Weights of a small sound classifier.
Model: 3.91M parameters, log mel input, norm batchnorm, depths [3, 3, 3].
Data: trained on single English nouns, adjectives and verbs, spoken by a formant synthesiser in many voices, 78125 training examples, 35.4 epochs.
Rows from block 5, named by matrix and row number. Rows with one number belong to one channel. Each number is 500 + 25 x the weight over its row's rms, rounded and kept within 0 to 999. All counts start at 0. Numbers have three digits each. After the name is the row's rms in percent of the matrix's.
# convs0: first 3x3 conv (model.blocks.5.convs.0.weight, 144x144x3x3), inputs 75-79, a 3x3 kernel for each
# convs1: second 3x3 conv (model.blocks.5.convs.1.weight, 144x144x3x3, transposed), outputs 75-79, a 3x3 kernel for each
convs0.13 104:496484509527501529541503489497520475495534460527477497509490500497505492541492520493535515471520511490465499544493496485503510501498455
convs1.13 104:485496522496500491488499495529534523519486476521517516533529500528491513481517507500486478500497513487503501444490526526511508504522465
convs0.14 090:507516515481522500475517495510469505492536554528509490510456507532529502530536459464544486528475472543492512519518483503547494478497506
convs1.14 088:503492471482467527440510470510490478487527526488498467525499480488492491501492505532529450505520440480487459484482473480526513512471497
convs0.15 095:488478562542502535472519506525540510492516531479490499531501483494516519529503526543495529488485506496512542483542507507454489552499550
convs1.15 097:509524515484477468494534485494540513520510535539524528484551495518488488489489511468495550507469405535500503477486481492500525514493466
convs0.16 102:515539482510523502487549470497499498555523484515501527490500500473524518487484477532477480516462504493546513502520499476483531532515500
convs1.16 105:511481507494509474503511497495483508489484513477478502498465511477466470516493510480504514485481511541511503472499482523506461525520505
convs0.17 106:489492519403500477520473510477452463524518483493511487447481482535512478463509475538519486512495506501530548487523510528527486504507533
convs1.17 106:499514516485478465488524493504524513469499505484488442496523454560514535483464510541499549509522461469491497462442477523490474490519515
convs0.18 100:538485517523488507500523459510481561519536487477513507495504503514462491504480483457523454481456512453467500467490547481487470489534505
convs1.18 095:518440524465519546483502447480471508493527511487498491499509490508520508480472453493521521503501480477439487514477494485506484499506501
convs0.19 100:534486492523471498518480482473511527505492497499516535560486534486474497476481487506551516506471506496523517482482523513516533527496513
convs1.19 102:500518515475512486465481543494496506482528538474470521499507503489511515532495500507475491530536506529513528479543466539485487459457481
convs0.20 103:481462547488470490496467480487520489458542493485490489566535515464446499510568497493507503475505456497512522507460495488443474475519511
convs1.20 103:499497485500478506500487492546464485531482447498507524514442514498519505473490504511486515480432477522520496527499486460490494475518495
convs0.21 095:483492508530542529493500499510496486494477504518480508501485522525533525499483497526444493456514509510552499548517518491482516553541512
convs1.21 092:484492519528507481463489460477501476503505454528507518497501498494474487502489492498495520482499539444443440519512517500517495480509522
convs0.22 095:484500476487507507510533487488480531489491470506485491528549495533462486481531523468524480499465513497487470477487544500521493458500476
convs1.22 092:494518514461505483479496486515485501448501546480490478504528511503532507523492557492494491522537475508471535461484508504481503473489469
convs0.23 101:517477499535540498490507494511495545457503514510512496494531431481492513472509515489512471476487455491470510522506504490523511506525479
convs1.23 100:559537480507543482509491564512442489484482502488534533459471474481502526516491513482485548488487493483511502482465473486491529524537508
convs0.24 096:474518475471495532474525486515527476490512532523515495527458490506520500477506492500543526508499549567514467501511521487456523461557485
convs1.24 096:527495499497534518520513466487494498439517530519487526496499477476483461493487508457472489510523479479513525552480525491508482529527472
convs0.25 099:501472501532485513503474502506499456485461487485504475508557473559535505489505532458548531439462514485507465476494499497527457477482510
convs1.25 100:555530497482533532496527459500471512484522492484470514485516467519554495522492515537490513466521517517475520484535456476467516541466538
convs0.26 100:497513497473536524520468475523514476514475522469538494483489470493520457525547454478506512503562523512477515497505501497512529496484482
convs1.26 104:468516512471523497536497502487527507515541485481495511491470511517509483496484501482455474526567525549511520471494519471478497484488510
convs0.27 097:437500557456474471525526492531519525501502469497515506536507474487504484475496507516487478495511499527503509472475470491501548490467504
convs1.27 097:595543493530486487500467518519493529479457501474527529453515519519488480510482513468479471513511484478490488450489514543509495474446479
convs0.28 102:466519487505494438482525546497518475539482513528509462519498486510527512505478468525498483484452482505534513529493515493470524498485519
convs1.28 105:504509523511506521478457502481469471494489514489489488500490493530487532470522504532516539493494480461486474501499533444481470510523556
convs0.29 096:497510505469518554478549461478487446517480482515543540474499520491521518475514516493465497522529499474485491469480554494519508499500517
convs1.29 096:532518515512507510472481489501484517542533507494524495501501501543446500520487491506534479485510464469490492521532473523497508483521492
convs0.30 097:517514453472474519490541501499500550525508543501552522532506514493544501442486505485496532545511521523474484543575515514505526484468557
convs1.30 100:494481539487523507491481539467488512509548486515487555466484513523499472513487508518485480518517512482561540464485482530518496503490514
convs0.31 095:549522476515533503503472503538540499500515507527524505446529529500456513498477473596514484518484482467458471528500481502495509508480495
convs1.31 103:470517478515521534501484524532496503460505528502486500510503501471480477527499501483524484453493463544548467503529527528475503521521517
convs0.32 098:535509463544526499510515482462482494514485493501459494516475510504512517487494538494482498512478479514482512506504545489519513519568480
convs1.32 095:514486499511497525516484471482529512553512500557507509470510543479475502518474498488492475465527528531521502487464457537502540502497520
convs0.33 095:463473487493508464505476490479531486461491473532458510497469447521505491463486551512481478499421508498496488483494517498515530538449513
convs1.33 093:507512504506454486519495502515499481462511498471474479477517545472510499524495525486534537461531501514496497488499470515472519458553462
convs0.34 100:511517531512550527515519525497493496459445481499481463473497464468503526510542540536517489502548521499512536492471534517508490478459477
convs1.34 098:489489503469510457510465497480521488482487493504479515483505479475491531479489440513507531525509486457499464505470502486504512488514469
convs0.35 095:523471540458541514521494480523489500531498503508508506491477497496524485502496483490421487525553459486512510466506524575529524464479487
convs1.35 097:522486460520511471502474471472450470522532508488471516507491526481505499505506487526525489438463549506496462490505494486523541474502454
convs0.36 105:469488462459510558519513474494536511491489559494497491514521534464479492495501518481501507501494479504460500478507548521493436458524556
convs1.36 108:519488481511512496476514516538503459502546522533492494505486519527499532501498514474497504525460460498502514555511483463530547541482441
convs0.37 098:475528554529532488498543504524519536463501533496489531525501493493481537535469517490457444462503527545518500507530488488497537547505471
convs1.37 102:496485514466493482498503477479537496502487501513487485519551507465487511556519522498505517491531494521487498481520506491487459494483486
convs0.38 100:544495471467492514487489497501513539493511498516485507509464446510522503497464474484533474498489487492497505510477499448532535520560493
convs1.38 101:505542515488526487496496485509465484506497516521565477531454478517509496484529487462507473523506514522496495548485509496480533477533544
convs0.39 096:481508482517527499488509509516500485488503486495521469535576554473505480537533470482515523564541514525467553579541521466521534528530545
convs1.39 100:493545478542498455489510516533495520581537534482466489493516514462482470497511503526478444510476482498543477538555542478452467535579503
convs0.40 104:524454499493507519537515485529488510490463464499478474544551517436514510491470520471486501481501481471508524470494502503497534513480475
convs1.40 106:455500524532521521494516516482511463447503496525508464491523543474483528519495440469484487488530532514491447510504482474475451506544557
convs0.41 097:483489517538496515504496442467465502513510505502478520552507517525519477499463507455509492514452497567498491559537562490537500474492519
convs1.41 093:474508496498442488545512481488480483500504492503510504479532512520474511526505511496549506502535517474493494523479479499501522542502561
convs0.42 105:462486515508461528471539503463480540516499500467519462478484493482517520495442482491556502490480489547448532514502500526536503532527539
convs1.42 103:471500507530477451483522518518474509504493482458530456495514498490455495455469497514484450479466514453503563547521479519536496506515515
convs0.43 106:508481535530460533493521491489471492506490503517503512503475525502506523510476504516493500509501520537524486447497486487522522492513502
convs1.43 100:494502532487536442539473464527495489546545441472510491537525571439501503493538486490481512480459498517510507511471510531507518453494487
convs0.44 095:481463485467495477463483498482471480480514498508497507505493491518497510517481459467475522485530549494482513477501499484531502479491519
convs1.44 098:490481542501507517490452483507497537518515528511524546491510496455474495503530491533476475515494495480475492524488506527505495519500463
convs0.45 097:496520472509460489513452492502462460485488485452511496559490483518501525544528537479456487456511495468513494524498525492501487498495496
convs1.45 097:488493522496535470517498511531547517485502508500473520538526461528521455515493512518499427510521497477528559505544486548460467478501463
convs0.46 099:555507516510479480502467501503521506488504541475492492471462514498484505449456488518484529524525503522526490504497496527508509479532489
convs1.46 099:479483451588505566491528503472502487492491524511529496504510487507496503487494544490553511522484507472527475538510499477523502505553520
convs0.47 101:512524531480539503487482509474510507502523482501510506509510484501499483526522508525550535506484498522540476512514495517498514538495484
convs1.47 101:460525533448480537529503483508505519492531485504483508490480488498508489503475483548553454509478507540472517518529490533549524489526496
convs0.48 091:489510495459503473438489529528488475475497522499503485506488484501520522513453475511535476539502526542542525488491517489499547472507562
convs1.48 091:457492519448439484520465479505445512488447519499479485506506553520506528528486529492506514534533473534558519494500474521507481548494516
convs0.111 100:505477509474499471480469472501516508496481484445487477499530500495487481476531496459505525491487478495501549509510529486497534551512489
convs1.111 102:516517483474494509510506537535476471535528477541559555496525549508547495512451511482494507509483443484516509539510486492516495467508515
convs0.112 104:490500450508474530489498497471505467513474516494487522493471462509511481523537526552527480521469507478477456514519519482480506520482482
convs1.112 105:504516533529486502503478477455535487491513488575484540508474508483507550487509487541498516448491462498441505511531477470507551530506541
convs0.113 099:510486519535491476499505490480524537530504498483524468496485524517518486500503476480500498488495510488509447478517476499507522507473440
convs1.113 096:470487556523488502515516487471523541506514519555537463477456502481497478479508479499492494509516493490481498491504491488511492526541516
convs0.114 107:493539529499467515481519480511496498526513477452497508430487509498473516485516502447528486488479531510516473476501520502499482507497526
convs1.114 108:501486527546527438484512541493469476506500486545519533486552476482491516525497469526501526504497500504493545517511480520520525470466454
convs0.115 102:548544508503500463454501498502475469483494486470475504490469512481459515468504487519505483521493485551507528516512490494487490465507495
convs1.115 101:478439491479453509527549551477534479493491506489521492503464500521499468495478494516484515475514556502500469453466503532502516473466484
convs0.116 103:513470508489495470495508512547451477494459476497492478531526531508513500496504493488462507504530531460496546507521460492521479482516503
convs1.116 101:480517503489512495486516493483455494488456491479477481504517526542527503502486516525528516536495511536493517500502461507533505464467517
convs0.117 098:504492466488496476474461482458518477524509528519486510533481523536499500488498469513495487488492491440503530492503505510496515451531475
convs1.117 103:490450474529499459505491482522524482488525552494469491465537498505539528468483491528497513496489478516515482527507502468496458424469487
convs0.118 103:481538478530495505540515505527469494480500489518522486516505517536490457489509475531487465511499508450487502510473500491530532475469556
convs1.118 098:556481492514531474523527495500511525460515507496515529473524497481507467503478486454473490511516497508530520448543486484516509549512509
convs0.119 108:548507467528474498496535500490512481526492486467516516446497486448469549499485500525516474517523518565497481534484468512511487511483543
convs1.119 102:500465492524509469537484498483511493493458457463508443514498506500489465490500482520495488484517513496548508462485525479507472516519492
convs0.120 102:487535517492517494515518478482511503507500500536462510501495507472508544521491510519486527515471507514507495564483485504487503506486522
convs1.120 094:487501555481468569496528493494497459501467482469457519508505501462526513474517506467491448523496472540523470516470522480505522484529446
convs0.121 098:536499479497464472493483463512467517556461468501486494526505515506519479473510506539528487490488516552508491495455499495509473511521479
convs1.121 093:500487473532505480515494528501475522523457522530507523481470533559457506491492503540507458474526523472505536506469458482518507484499502
convs0.122 096:558529498537522497516548524521514472523540456469492491433491496469517489514479477479485491491467499538508532477513529518488468480540500
convs1.122 091:464501525504510505493482500548531503516521507489518523473495495513475521513477498445487473488518512503530513482481501518495503480525502
convs0.123 095:502483517505558577527474515468507505529512453494472508480472535513527508506493501550514478457459481432444471454518510456502458492508521
convs1.123 099:472504507477496473515519508514505475519504542502480452503533487510494485465478514501514493470513504489491487484532526453442526512496474
convs0.124 106:505501498488515529474490475474501498492493494487513475516573535474509519509512480492517482528481476494500507474536531508512501484533489
convs1.124 108:548498441484511495548515475517516478463498504511498537506552561493441495477514485490519459464488518467491504515486476453470486511505505
convs0.125 097:467478522551496496550568527510526511535513465494504501497507471515532521493508528512469507526490514467547488441517525508524545499484472
convs1.125 093:492489474501537470528468527511504497540492501444548528475434520516533545481472495481488536514497426475525516452503492500476448504511483
convs0.126 098:535552520487484459512504541476472523485502496464468492496470461509523527478497480503497444484463512446489471515505501514516473477464513
convs1.126 103:475538494487478473510496515488489531495533505529512509534472521469501488517488485498513519464472451507509541476492479495497538501456447
convs0.127 101:493517531474503485577540477464491535517495489461500490497493462501505539489494498493512534492496492466505509518518539555510487494508499
convs1.127 101:491465474468486495531504476517483484488507479523496522497572530518487509499487466460469498514535485527504582519510517490528507499538504
convs0.128 103:496462522499496509501537482489506484503438491496454466513498513498511521484463481499490482514501485529495530490523561533500527531481509
convs1.128 098:501492501502508525505523543507495510498484468545513503455517477514472436517518515506519458514474469524467499498439511509493492473489501
convs0.129 102:446469534584493488475521574499477475503510483482474494507517498494520475486495515494494482470523521468515475472464487486507530507497508
convs1.129 106:464520494537537460501545469480504450497487500488495478568505514460469508478480462485490511520513504550520533492534489507490502509459472
convs0.130 095:459501521506490492474473499474524491482493519504507512532493520499506493444485431461516465486497469514467477442469460534503536543498496
convs1.130 100:496484494533490457492494533491492497504464466530513505518533509497462468539523483532515497540461485525505503497526501547533492495450521
convs0.131 104:510441570497488512507490508465489471494504493539496531515542496553509479528509491459512510461528510521510504500452510502509524474525530
convs1.131 105:436483462478467496450539422452535480479455504487500478514506524512490489458467497476482457485464531482497519548492522505503516474510524
convs0.132 092:525497504504487489493548497505476528473530495529486530530490474500531512533505484515514535482553506527498457498484490509541530466502524
convs1.132 100:484476445483473520468504488535532530508511546464529522504527488504502502500518480523502489439497523508529538474481539473489542491510483
convs0.133 103:552536491500481518519510491500454486534484461479489493500507506481479499475509530511547514517497488546446479530523487465488494473531555
convs1.133 099:497499465484489498485491523470499529485484503501509544446517573480513510482536519514548502487495525487542535429505524498481516472493472
convs0.134 104:513492511499543552512512543524473492488510459457475529522466481500493519488551551481514517536499494526489488467555531483526477496495483
convs1.134 107:533484476474489499523506453478499493520484481506493521559516530482469467486519492472516481495507521491519491495494473495505532544512476
convs0.135 098:556495507493514501490493498506496493485542495513510495529534492527493503511496493501512495574551551541506469518484463529512526489478499
convs1.135 097:499556495523498499567435496520498532506487506502491462450507518472540516525512516507495503468513578539522503484494474495497476500509480
convs0.136 112:509454491536473478489457506506477504479492486492509507519538475515504525485529503517527505524473505485445501518530501518484492491485537
convs1.136 102:479534488495529488500526522524478468519483484412509457534487513504472504512483503473471458514493506485481484483499511477492537516475486